From a checkpoint of a small autoregressive pixel model.
Model: 4.9M parameters, norm layernorm.
Training: muon at rate 0.0088, 9800 steps, batches of 128.
Data: trained on made-up ball-and-stick molecule models, 195000 training examples.
Rows from block 6 of a small autoregressive pixel model, named by matrix and row number. Rows with one number belong to one neuron. Each number is 128 + 24 x the weight over its row's rms, rounded and kept within 0 to 255. All counts start at 0. Numbers have three digits each.
After each neuron's rows are labels from the 100 images, of 14976, where the neuron reaches its largest size: "responds to" is what is common among them. Only what is clearly more common there than usual is listed. The data: made-up ball-and-stick molecule models.
# gate: MLP gate (model.blocks.6.mlp.gate.weight, 576x192), inputs 0-95
# fc1: MLP up (model.blocks.6.mlp.fc1.weight, 576x192), inputs 0-95
# fc2: MLP down (model.blocks.6.mlp.fc2.weight, 192x576, transposed), outputs 0-95

gate.244:122090123174122143126169132128111171103162131088114132141136130142057157141082143184161143140136113144101104157111150104116140134123149158170154154145117115094077136147117103143140113143149116162094125105094127118161140073142106137127098123140118133166147093121138168112117114115140124143
fc1.244:104150137104148145123120129129165085127170132141093117124134161112176149084099118088088135166132128163114128127135095141098119127130119118147099097129125138119165148126143146115155123124098126139165137057114126116131126146145161121117132143124130134116134117112150115115113103117092132105
fc2.244:088140112145140161125135166117115105106150118117156129118181092135119146103130137165143140129091105163082097136130102138114127096146119157117115144141104108130111141123142108155094108103103113118135094154118144118162136142133131153117111132163143135096161088126148151125178130113128077173
responds to: balls: twelve; balls: eleven

gate.354:108136131116093125159159139102132101132125114099134149144137078158089133165118131132132142109171168096107164141133156119128130162156098147130128145119147128133110166141104165117149117150144108144142120129091147182158135143158095122142132146145114120093088167152124096185135119115128124119
fc1.354:083119131165112151176140073134147153119114145100108135138089184117102129168156124143157093124119120161131108138127167110122167129126126146120093115144148134173108140118155135103139154141110167079114126111113098119124110132140163141122132080127115119160158106089105115126165123136193117120
fc2.354:135115132139106087098104140153105102108112105132169146134143094138185181143088133144135140144151127109094149102093110125147081148155145146110121127133113095121171128135088118117112136129112111158107157193112135178177136137165095127123163124110118101084121153182145105118115136139141175143
responds to: space-filling

gate.210:135129132161137123201129123134182150120137165156149147133089135104113116157171151167103109124099164131108120102106169105125110136112144136116132117102123166184115098130130127123136128099105148144125164104068084137103161106106139135106103147110142103151113101132135122179098128144109135136
fc1.210:180085107173159094154113135127095092099130091147134135120116102114098093108133144150150141141132147142122134090114122129147114115114102133125189095127169133178101121138127143145140121127093144141125141131123120154143082127093080127142137119184122106111116120157130131129114112144085122083
fc2.210:135116116093138112128166130173115135122127184084134095168141153170109145163173113129129092126147113129117128175158152131118121133103140153113095119110124123120113123102100138112141130151140101143166097152126136112121160108123137111127113089109115125112162120127097154159138107137137144169
responds to: purple ball; space-filling

gate.159:099120109128146130112190152099126122098148156134136174124122078095086162102134132136149139170159129097086103112114140112152150139154139153109184125143110096163118129110148150129147157120147105141125122110092130097130144120110130117136095152143151126138077134124157118115119144115138124115
fc1.159:134139111107092094148106059157137096155143126102122117106136120100140102160131149105089103131108104121110142144132139139130140117135144103078120102105169119112152118094148124101109165125071142086127134170173138142134092170166113095122125078158196146128167145143108121104119120126128164085
fc2.159:095095138132140155149129137122112081113131134102134109104135145106113165137121167093177146139140116146115134120098094143147130165128097108146118132196116126130131179144109147169118110108139099128086117111144075117077162125094159110109140113135096090075110133119125128145158112069137075134
responds to: yellow ball; balls: twelve

gate.125:108148174111089140183112124105118106109153096135124128195139139114121110108130104146120152149094114116089133173131074127090127125141089166160108117142113107121113120127143109145134155113136146147114138101137117111127082079169133096110127130134097098110155105150137113164139140149116109134
fc1.125:110107116109128123134114151123155092136138116148185073105082123151136098167150074134089135154135135144156155135152127127128129153131138112135116128115139152149153093111134150122146141104123093177099095119120110113101119087152098153131121147126094146158149157175145149097114103148124159127
fc2.125:156135127118079162145159106094110170120130110143079125097133121137158155148129166147135146089100145125123142079151152180120152144144153128134113142126147130106127124131119161133139116152113135090166172083122170142122066146098117151100133095114118135085116116121118150178164150131146114122
responds to: balls: eleven

gate.107:168111136107161123117134099117126128153117121107121097157151153066131106148098103113132117153109095103124100099176135104085127119132129127140105107151134115122134175084129142103123127151105098075145098156110128100101118145113143116148185122107141111141156113166103107122156139128069152131
fc1.107:123127152145140153184119128086144093128113120167128165153160150163125128152144121137087077139134122156108214121155099125110131147131157143144143135133094119150175128102130141082135118097116110116145087100117156106135133123133125138138169123116090153108113121108118122138133111110114146142
fc2.107:161158146140119085101142156155121143094140148140097105106139118109123084161117128111161131125110170133148094148131131112145158094130117100129110148133155111113130104182120126139124128130151113126114199101091136132158082099172151117088101173147138115149120144115115160128129128136134124122
responds to: balls and sticks; balls: three; balls: four

gate.112:129171100126104096109132107137159101107108170098086144121066116164134140113174112118155153157126105115121145131143129153074183143096085134079095117131098126151145121152159084181132113140152124164143108094140070134076124109122066151126129156145130114137109140101136157143154156144136118119
fc1.112:119105129128149138097114126146139120079117147156147129116123144095089125113182125154085150169186111161139126140131136139137094088091115101136152154140147100116076139135146163139112155158073170126132187109127117107128166126108131087104101116110121095127120159124138103113095111144073144153
fc2.112:133123095098129081124111163079155097149161131118102143115163117170170151139105135125093166166129122143099133183115123121157142139123142073126112105120122120148157098175144123129175118050158105154092122139183127135134158105120100128135065146120141131144144165134105112127162132120151118159
responds to: yellow ball; space-filling

gate.383:094144152123144183116092142123134140084119121105118105153138116112133140119133128135153140123112084133114156126096097143156115150145132138131101086112121130162107109101128136137149114108122140145094126092117100169104115106097152091103142151107107096102161142110135123110154085131165142166
fc1.383:124133127124129159120149122182129104116104161133132088164141072099143118182119111135110109142132119110119107134111126120113119127080073081162168125118120129145133075102108129120130086126113155138143104127126121161128160067088116118105127132120105085076123125136111127175141149105151129114
fc2.383:091164125087114108100135153101073143134118111112125142129118163138131190135108132154140130098173186138134151089136112106086143145125188144088149151148139096157116130137147112089119160122123139116111161175148136080078159132131154140109119112123137169114107122170125132087108106134100161143
responds to: balls: twelve

gate.286:106159197137114119130146180128105131140121160120112122157135113083136123084175140142153088113150091150115145066117152142156159082140118107088117104137133110129131169138115094099087168115165149147131144138125176155166177114158118153151115123117118085120116138098093151141106159145099119126
fc1.286:128128153125115109127145146118111122102094193111075142114161134100097143105145137124128133175068140128111149139106106115104108148118170140146115152135153086150111138133152108164142105135160161086150118146149097137107120107192122128103160152130149140102164131152130105147132124147119182153
fc2.286:162115103120149168106108158135127125159112106118118093128089118125167067108134142143126152143139131131149115100134133110165129154134072143122121104101139121103116138135090138130152136097096106151088132108148115114146112141164150159153108090158128053123085126096143178106139109140168129114
responds to: balls: twelve

gate.27:150145090119117140159110141120134105130168120140105160114141127086143157135133161158152123125123123144173115142097145148114112133122115103113072154091130175143173131079117138126137151096107109103115111162149082101144148143139136167116097131160156097152141130131129114131141086126104109176
fc1.27:160142111140136132135141134076160144087161145182142149155139114142143114172167148166164099188188082077092148112140142129093128155134110107165133143124145128132161108157141141127142125104147115098114173127161118093123114138128111162117117138118106091123142149136148133147126141122101124175
fc2.27:131131124132099102140115121146114128139144142102136109113141127061126116116106107141107089088126143124139102118129084105105087103093144191106106113081155120121151125119091121144113123135106138134119130143086132138151130177124130105136156094135129111156105109162145133147123090135153117094
responds to: purple ball

gate.397:109127141108124113124124186120133152157115113119098135168156139126152152115124168144126119170163102115172156099138115139120130121120098140125127146133098088114143163134132150106108093088138163104148121154114168156180189119102148113132137149133135151093120123111143115155153153154121113153
fc1.397:102136130159146108146154097142129140164147165144148144110127143139114099138172140119120115115124142136113121163131108143126099157143113099147097109127155106152137116133177131132115097192142159140149104129115110095121093111164149129123118088123084164106109127107070125108142087137156129144
fc2.397:164133134107103100116130183141123096130102145092146106097161152107157148080161124143125127139156131087108137075121119118137123133127101127113149107180130147142115141128118116159125129066164087087149137109153137111147157145114130135153143151103156126104133140158154113168157145092089132119
responds to: yellow ball; balls: eleven; balls: twelve

gate.480:153068178117130093114111099133145118100123142103113152096103157100123124126132130153117138133123138053082098096114108117118163091106100127112145115079129136111128140137144149139134149171165080105140104138092139118131197140133126110162116107100145102156149119135145084129113139144098168167
fc1.480:177113122092108097158131145141152103120127092121144151128118095146157094108127148131084167147073134120113154106081088101143142089105103135096140119112125104131121120125141106110130103148165104112139139127126081118107161180155117148141122143125103107139161147117188133151126100109132211138
fc2.480:078122108151143121134104134142106163177089084139120126138140124120097128136094170132128116141116114164129139158091164140129108167135180123184086092166100135114146136095111154107119153130108134130131121106121100157148063094118094119098118126110137123122115094130136136094110142147135134083
responds to: small balls on sticks

gate.170:115167115120120166124124152120154114150175150088137137154158126143140118129152119108137117143111095088182124147124119138128138133127133176113118120190128130117165198107094161103094157113084173113127139113137155166104125179063143119136121119157111080139133147100153122130146164116139124157
fc1.170:086137095157132147145158125188129174117100126177140140115161109115148113104139130126185179106144155121103119135141135109118161118159121085154131140080099103149150075127173099104149122183134123132169148160148141108127126167133180143127153165092157113117145123121120119147110127112136156137
fc2.170:146119104104133165115103156086146121162154138130127103102098138150118133138099090094157144122138080130141127108147088133127134098091104132137112142134131126177170158109128090149114146082076173128155172175113152139139119116153136159143140079109128153105118176112128109179105170112128123170
responds to: space-filling

gate.32:142115137109155106141136150128132104124179162162130158106141125121120118118154123153133153178157119131116162123148143168142091109120133166136106164085136185170140152123122149132103129091111167147088141083129116094151136142112142153114143148133123127172159123101132126122107147145149194133
fc1.32:182134136132124129140097116134155103140164146136158179109144132134137124147161127115152120151135130122119152090139150169152125148179146130120060122142106141144169139096108135136138090097209092122099131111128132109118092138132160109135089158139099143169173149102146108083134122127123133146
fc2.32:110091104107145095129158099148125134151136111146126139155134139079122097129114093147134109129160118119161088108086097113152120125121084124104147130070157123128139120133117090081120132149104147127145162107113134117132139159132123180120142122106140160102136106158102156160142117108098106135
responds to: purple ball; space-filling

gate.452:125136182144176108136173145105117094084169124093140154149081113149097127165122132142143116132160136129146107118105136083141128149128143167106098142138125100135130118104103123143105140125115133088117131125169121138182145086141169128146090147179138127154144103106118179132158155108161130098
fc1.452:144088119103102171132112145086162102125118122113156182140119139162142110129131132134121088139117122133111144119142126133098123128104073103116109115113090143148155145155110139117099108149092132117135112107107159104105110080101118141115143145150129148129135153129103134104073113109123102134
fc2.452:127108115112155131148143127153089142140111112135139154139173115162138140127137129130112184129113122122144131159127153136121103150139141140122131150131143165133103145116118174104156119100153088104151118130133156143117158101146115149076070090112129129114119106104125172141142139151158134129
responds to: balls: eleven; balls: twelve

gate.516:158127094109110129109162073127119158163133159123143106092138133174120100131142169138124097175140109095139096180098138113148125134156128150088143149133109117139136141102130130178119174142132184071122141137120114146126147102120134150122088131176138104158114086118171129139165133106159132141
fc1.516:139140167136088122105128179121125108127091083088110103160148124108107134146137142142172144112139113113141119103132151086115139149134143106132148106138156133103122147091080133134196126118130126171123093114125134103125116095135104146148148148180104138113162106143114084109097130136120163122
fc2.516:121142083151130142098118133178133132115160163139118141199079122141164146133083128099108098114140136122113115205150114148139150101118136101149118119127100111141141126093135121103077128147107137120108112148108099170144146152091125108114123103127144127167120114102136140101134115158142128127
responds to: balls: twelve

gate.71:102127141158148093172119110115135113139135125074134145112145132096112123119134112100099093143121161175165134114113110116126086153131147118166088111154146138102140173141103141109112172136122185117146085129095143118113126137136157092123118151089126116143115140102141124147120137105135159136
fc1.71:094121152137204117143133089099163120164108132076125150092133121118099141086145137119057111113147144153144119109098123120137110116122131139123130153147121130101128183099133126146119119108118165108147085126136149100146138171116150120113125152103158136162115110130170113110080132128162171138
fc2.71:174127137105166147108125128123115132092139118156139140126098122126158175108129108122181143146135127089121097133115108147132144116144125098130181104178124147128108125110170117114117113160131088160095142149116148164105105149122155134155115109077104111120138112132127183080169104145109156082
responds to: blue ball; space-filling; balls: eleven

gate.270:112129162126112099115132171129126140133147168164183190170154101115157123142071121119130171115103126127133108127117123108131160135180148151099103140082108158140087105141170098137139154126100131115118083110120113131124129136141139083095143116097149106155154087157145140123073147126113130113
fc1.270:092154122071117138135144107168128126078125106133095147078149093134142111116098143124087104145108110128145148096112162151149124129112113081149137133082127122131167108107136170128089117148168174120135172139125156084146149119135169121097101167151112134102103132138132134139119140105131115089
fc2.270:145152118145153116131145127080108137168142117077116138157130136108121152155115121150181141118117127101141102190129098127106113149143125169132103131147099073099132162128113083119128141140110108175104113159162164163164123132106124122154165129136132135141137125098106118127159131135141143119
responds to: balls: eleven

gate.109:117164143156125115159145102136150117156100095106088145098082131103098117139118135111133130159133097145152082103074129149105180152101081143153102088102085148102128149090131127176124126141150154086137111165152108110105094130102102115153105110164114092090104106145110135116117124113126145093
fc1.109:086139086168128162097178150133135159127107083132165154151117156096132122147139149129060152156136112109117109149097134117133119114123154147121166161095162123120087133142152089118095139161100126104155160105171147147127102122091148159103121118119131104185113136119102145126124103104132116089
fc2.109:186093134108096126150081144109141100141126129132123096094162132129132148151140182148110152183092124149091163163145111142152114132105120107173136160158094164148181145115115128112179150065128137138120124131145158090146133151142136144120116113116133102094160094159115052112127127140095102140
responds to: yellow ball; space-filling

gate.318:097118135113136125146137137142135150146149085124118097142147156131111115078069108126164123114144138127098125151110127095102126124178148143142142082147093138114090075109095116173133157112097118137127106130099108103138108092122120113121122139133138092097089106111148108145185135101185130159
fc1.318:127122110141127074085101146096114176155091123124130126090140116098083127132098104132110131080100129112113155139157092096147116086155106147135119119134156125094140134130159132129144146137148153090139170106156133095092116151172106092135096128162180116131132137114100082146117130133135113157
fc2.318:138103122111159120154160114120135131131141127123133107090136103131139111160156171124133165144112127097168132125149090135104151149156136148107132121093138132112123143091141155154107107115113098174181104118098134120136129104158081101072129109156130144144145177164145134134127092164113124123
responds to: balls and sticks; balls: ten

gate.488:107136199147137148161149120135114172146139167121158104171094100168127090107120096129108156108110140147128137096137170176156103110114139124133154143134157136148139117135140117115140133145126166172100100080127114149131110107113150090128110150172102134136104133143097149098164123173147140126
fc1.488:155110111154134123096160131083117099140077128123130106098136150164113130164144130118162119177114152131140141101119121119140118159159122091110145111135140147136123098110098142138146165145148120153161129137139141105151082103134121137109123087141130141086140173142108095141120128123103130151
fc2.488:153132082107136178163146112160140163139144094149114111161106116156150118111128124130098147094133133127124115169146082137104110088069085170124105166139163101121137131125122130133142159121078122138088132101156145161121124103103119126133099138124137124125128079107141154129091102159149132149
responds to: balls: eleven; balls: twelve

gate.146:129154142139124137161146161124158129097095174107157166130142122062097164152183135168127141132131155169071096106146134142120150112131142160137107176124135117146106132122153155113119109113129109138149125141102108144162119128099170159127116169085110118111111120132176148138155128127132120154
fc1.146:105097114108134068141153124109104099153125129129112098124133129087100134108120112095134135172104099113152123159155141112110141154103124120152204089128162128118130169111133148144124135108099159100152129123158153086118142099136113190148119127142171147134141138147142070148121128084122117117
fc2.146:122097148160114134087125177095150129125120129118130179118138109131142069124143147153151156106151151148113134076099103151121102113131089159089096139158111102173094084162128122123134147138140103137124150133095125150109117163131117105149102144132082086112156108108127165138136148164143138171
responds to: balls: eleven; balls: twelve

gate.139:102104106083122154142088161110185121120121140149134116206125153130114102146112121144103092112121145118098114121129122168139135117134146128110124150117112143100137153130124159104126105155136132133137132117111145107129158171129196138166117141114111154101086152124102137148112149119181146096
fc1.139:132106144099116117105142109152141141119104124124162124129093136099141168141134117167107114152119130128136065100122145122114126129111103105137133125073164072150117101184161134128134146148151119124102136145183133092126124131113082093136118158119147127156102113097129115139140147100154105148
fc2.139:118140117103128139156103117096071106137132171106157114116142162134140120091135081138123099113117137120120130111148094138147109160147154109106136127169150143090110121146114157144136130115106141134144101117141105177122139144117158101084147101137117090114158140153148130120117097138102176116
responds to: small balls on sticks; branched

gate.246:132110153144132111185140160137117129137144149129160097122069176131163137098100110113101114159063181153149156132150152118130145162134152046149158107150176131136138116130140090134163118141150139166110119116130113132139104153118113125097139140110146141173114145103149115125107113142132146125
fc1.246:108140113136111163075144131143133133119174113138143126121120116125130105111112118136160107131158162138123117112154111153118139119132116112112097152110062134154134148123133173150117103131113128104124160138094126121158096148116099151133140134172100120126133141165131104161102141120151106116
fc2.246:169149150148150102110116138120165120102129137129123118125113144120110082167137110113123129152121197131134102091114084108133102149118149138124108127142123161142152130104113118120146137146156119095136118111107161133123149107144148082138159098079158084144136107090147102125127122120118165113
responds to: dark backdrop

gate.421:136140107131113126133142141117104132153130185155155084147151108080094162107128148110133103174115151141097150195111125128141155161162130110181096123137125133112121133072112137131129116127083125138129111115126103161116061106131141100068152094168098074139132104137110150152115171132151118113
fc1.421:110156089152125095104121125113156130088101147141132115155125130103090148122162113134126107132124139162098145157131132103166119169143131112142140155124132172079133138091091120133120101094114123147120141144079101139155104122150095072091093113155129118147135104161128172168109142132132139079
fc2.421:128147146162140160146056128114101144153123086135134107100123168113155155084098119095132138118157165076125104094105147157128132143159139099118108106116139098125159118094127156121151143124097153159099107176158131084123143081131137166113126085126114093146111178105100144140165130152154120154
responds to: balls: twelve

gate.501:146115137144057144156084113128105149139118114146139116128123119143127134153158159148163171107091098169088117121141083125121096103123120116126138117133076120181147144091098101101112134135060099078119143126155084144138122134123117162077125137166152124120145105132112145084108103168141118122
fc1.501:097142100125091173124157116127118161134136142106135149130136123117160117113124118174105109085143132094114097176099127142146137156137174182127115117096083119097140137106118139149101150109092160127088128150110096138186115059134163143103107135107158111134127117111147139141122117169196115116
fc2.501:119126111123131117140148126153115151100124133123128123112125176104090083133166123107120124132165111214127153126105146090147124086140118128128173144148173122142136137148131096149147132144183144095177102111185147132096127179096134153141122130113136123141125122095123134123155128108071101099
responds to: balls: twelve; balls: eleven

gate.140:114080141151095162142160130123149086143108133107167093125156139124131104093138141181102080164145165156122104125095153156116118117091111094089137128139093129136113103145107128152187176133126128117154143162182080131119178146116153128169072113114097136159124141145135169180158135156120106140
fc1.140:121166121089142105114104145146165181149135134141132130084108105155129133113108093072144144110126104076119158143164120105125159148130092174121097099126133075137153147119155140111072095163147102137139176088114136098164127105127102133105149125146120135129150124108098106094113120086167163126
fc2.140:101087139178149155076143154158114097134150124168123076130140096115120135105115104150122122141163102101121119158121155135082115092114134144117146159137083116107114113126160137126136120141147151115129135132150107171101130119096166096144111115173135129108102153184112166179101160129122110143
responds to: purple ball; dark backdrop; balls: twelve

gate.173:129153168159154128057131116168161173127128171130155146131129119172138138135098141142174125129158151109157156167102159094175149100114149180097119096125147107140118143136161169164131159150114145119143096118173125174146109134151149144144087133133142101124120145123145135139119149146130165129
fc1.173:124129084116127211117113125119145147140136122142128131096117083141109100142130140155098125110128080151137109147126106119121131086111119137155138131116112102146158117119117144121116120113115097131099117105135163109121144138116092159134165161149086120142111121112122184154158108144143164133
fc2.173:075129148155151073109131127119119123146129133123154095112141135132167105085148090158113097129159126136120150080120161162145112134132135115116133130146114139115077159187120130076130164128108110124111138142155136153139134096156155127122112106090139104104162181126155121068116171120109145145
responds to: small balls on sticks

gate.514:093154080141154152139141098134157106100158115122085122160125124131081141150125130121141105133136146154130157149147102124119131160101117124158061105184142135130114106112111088112132102136096159163097183139133052175119115143113121105129195125114131169138124103121141126111087139131148117123
fc1.514:113099134173123154156124142152157098107132117122122141142145173167114130127114108135128084088183122124125098147101060157139154096119094171124111159134134140141156125133149131148120115164131125140138129119120158179144154174136148105146137097081161147124089143099132108151128177126143153142
fc2.514:169129114082117129109120058101136148102149148137137110136120087098137151154095151086116168117132121153128128090132130109159140158117143146126122151120093115124109112147084118154147137129112172091143117160111151123145074103099120125138117152155094144139122110143127114107142092115092144152
responds to: small balls on sticks

gate.324:137110116084104087137101095114176101116109117093132138157090097123115176134150128124098080081078128130110139137153083085154116130150089088132076149097111163166128132116105152116106094121084115104132188107162146142126072153153095115119130159137167112116172094138096110110116120143137125155
fc1.324:128128096121109089142087103130135085092140135144119126171088140131103138119105149092106101106118114147096119127137119094142142139177141120124106113118158149148147090140124141110048135121091106121134140133160167131131085137154133141151125185105135077157128123117119156152106124119146125126
fc2.324:101133136090161129165169125129141175141152153121149110097155131134113110127117111109128145134149139127122181156123157154118117117123107137122181150142136113099085121093129152150163156119120120137125068112116119135146174104079126141109114063171123152140100147120122121085100138147088112084
responds to: balls and sticks

gate.546:149126165134146134124108084124141135118148072146152133109157166094087072125121131141138136129128119095129118138135124162147148159106192144157097094146138143104064138148122107097144128114168136144107115132159103139156130124101135073160112168163135129127131118103154100135114104129149138159
fc1.546:144139115186111161143109112094098115150134151117126149058155098129148147137118141161110127166103127162108131091129113164094113144112095080121153116128142155165154136157149100131122145160156132125112114131117118132089131098128132146150137110083139173119163164136104151120161142119107138147
fc2.546:099140121077128157101123151125163136130124118161133102165101153155107103188163104111106156074144124163116118123106152161157110122121131173159160123111134142104128107094107150141154137120133124131172144099101123101126123164167100120151117133151106113110114115130138119138116165088108126087
responds to: balls: eleven

gate.402:100153136150151143106127129138198142100120155138126140119123162154113114138119140140091153170112119129133108167125109075129171163113218119126079136170137148131135129125172115138145164159147123131091119100131063127100153120131166108117144169125112138145107111134135177158118122150119165182
fc1.402:123142145129072130133149105164107144121133149150066109157121093128167126131141144133181131099091108120144097145105158163139148128101133104123152160132129143134118128129105171143125093112130155155134116120133147093144142113153140170129151115105119057136136152090112106181151122130136091123
fc2.402:110126151114150155119147149102138140129128089101150109143135117149128149044160137131097146114116118091113147161136088094126154137156142150131099108130089149120117139130100097131140128148140132126120128114143149110122108112127133156148121089136132134134109148129107119150113132117170133134
responds to: dark backdrop

gate.403:128156145160167148141116128136117166037121150097103130121108103128102179142125136180156132137143130105103090122141127106136148143165169121133144171073119108108133143120078114154152143114137114122100121094110136146151124114160116116134101144108163137132134102140161177117110148119125105147
fc1.403:105143145118131125060139141145147157123103151142137097139102114131153130143078119129118084167141144097175120152097110147154148139117118150131096072102148148082131107176122123130146091105154128176087124115133094137065136107131114136153104164155086143147164116110121114097126105156144149119
fc2.403:155135142125129181156146093136140158117134113108148155095129148144120162146088171122105131123149143133131167135156146132097074144129147106129111159162102144150193133090114133113092140137113091092127089117154129157159093099126135177092157142127132121162103103127111135130150119125135096097
responds to: small balls on sticks; balls: twelve

gate.48:133139168113104151112120119121135115141126180099143111148154107148125142140127146088101115163178106142149118110120138129165193131137116185106136121122164131179139147122120137140144132138129181119153148118170146114088114173142146160142078123162127108101122155142164152134171119086141148149
fc1.48:132129118111110102139091094130155191148115114123129162117140109110105119127134170145132114141138119136129126099118185157164100160133104159126129094149156127188116175087122173128146128135135131165162140132157122115083107204181109138129086119147113139172123118121158145107170128099134131151
fc2.48:138146115140111140125154160179125084135143146125139063110106092113089171109127118141125144131087142113094159131106152115098151141141145118134127140129143121105151122167139127154098138120184106108167122082105166193104126149113159098130132129104138108130110096128101128098097103139136119133
responds to: purple ball

gate.434:108114108149145111106154103113127143124110121140106136127136122121126115104111124148121096148140144153127113163072126060099121138103127084149163090123126092102077152099118129122123144148147142144098135085103111081116138104119156123088173127125098105086118104117124102107131162131118121090
fc1.434:148156163109100105188148104127114161138139171135136098122151125147129134098159114154093165094082137114124157146127125115125121115113128122137098130180113139125161134193137143118166131102138092129140144123141123128084143150177143195151105172151106100116144145137144141104135104117160175111
fc2.434:180090124119154123097124126138146130105081094121127120138094128154121145097155116100165132132185115137132135135115121110113121140154105122146137139107126145140112081098145119131154110142113123150114072186176133143170124147107075098126138075118151149196111130117114149158129135123086100148
responds to: balls: twelve

gate.137:167165141144143125123108149119118156121133119137137167149144102129139117184110144165137111148090068173162127142122116140113147119123096116124141081133122138082124182144125131170148126119115116122154139191126101093113131144136108128151040086114147122110111147132130162139141104130101064147
fc1.137:134106156100176147146155142141155140095132134146127151147121126135144122113141144147175180180170152134130123134160122154108126101111147130133136136124120138143137156112126163154096127139088136144140167161149146079151125083111119162123114082097185133152146159120099148138089148126111147149
fc2.137:164123108158091132098149102093138172133126124171158089101158097100161153102126147135119103107091120107136101158103114118120077156098132135137135126109152132126132112133133164124145161113109095119165124094085108148089118152168162129112141163159121077132133132131146128099137132161125139115
responds to: blue ball; space-filling

gate.84:105150124154157139111139100143111116125141133098111106108123121098125128104151125106120119129150189156087103141131116084134169115094152143124129176147135142119129141148119119138111130116107133128107065096137129138143106126085111127139116181115132110179155137172157113119171109168143131167
fc1.84:117118124101134136143114108122091115168128118128092119102144104128080170104109100134143138114094190154094133150153148138097111114105100136134160148120135180120108092120128094142131108147105131143122135118160172111141184128104087143081121155182134129141113118144114101131126120131166115149
fc2.84:104103125104129140118112114145138104133126102122113171133135067109164149094160119113150185135159135105103126125129121123126122098145139158117164101158142130165120093139152145098114161153112116092137109132122142130151098161097118130129096128098113133161134104143153153138150146172182129133
responds to: balls: eleven; balls: twelve

gate.134:164103106118107082154137149143147111107118138125138167152169158124127142075145169142113120124115073141110115136131092141156145116079131101119137110177093125122128188142113133149131107133153154156117120144131075128138091148138154118126141153149142131137147185121114139090142129091106127148
fc1.134:137144156133106117147110127129109139169143116116068105117120175130138116157104126107160098099084160105099134108139118105108149146166164128122138120098120109107118037147134132082112119136152109137132100094081167153120136143109072157111139108135138112114143052161139136102141140115148146104
fc2.134:118141107152110124165111178092119099126106142103138159133120177133127119110123166101064141132162138179110139147105137122143126132097150142124088134133102135094150134125158116134132120112147165120089120112178142105103137078115088106133069138090079161142146163096119084164113140094156129169
responds to: blue ball; space-filling

gate.529:111119138169167162109122107117171131124130121107145141151165174129159160138126131090127115112148123135158145148122120141140133109143127113132111086116110140131152110154163103088129142109117144153137104143106148164173151103135183160135156131129143112107120127130163143098125139128156103122
fc1.529:068085123123107136154126114124106114125141181152113122124091150128133101146132147160075153181123156102158146154140156114061097121108100141073119111118132178131123127125116104137162148117135097124147113132105125111127206099145138123120183141128166133126163130129147138116113105094142098150
fc2.529:147139150172192116115109152126157105142114105124161136149131115129102133144079156071136119131144142134107117107115153146112157111121159109106089128126103109108127114153151115137141071122147123161101121128107146133135089129169149120108149094133141119124114113145153109074153128112154179123
responds to: dark backdrop; small balls on sticks; balls: twelve

gate.199:137123150167152096120144133129142143088138115176081146100103093122132143099130138120134178142132135093160104140121162097125126106134139145142147141118113136114107124184110139114131102143161110205130077139169161110159123137130148091113108133145120122142121098108080168115159109167133129150
fc1.199:133147168103113132141136133112134125103091112139127129169119149147141142138116142096111136108105087188129088137097162128173098136118156141194153114119115156129130185108123101139148098119140147169128183094130109132049137161146099195122134175125122110127166111108148143135119101149126116107
fc2.199:124073138130123113146089121138164160165099132117114151120150109122106128131148146175131163097162148120148147128064098125125098139142096118103122124172095096133085129128163162148131100161141116125154093091133116134174164125154109146141125132131103114165139127125112161103154148159121119077
responds to: small balls on sticks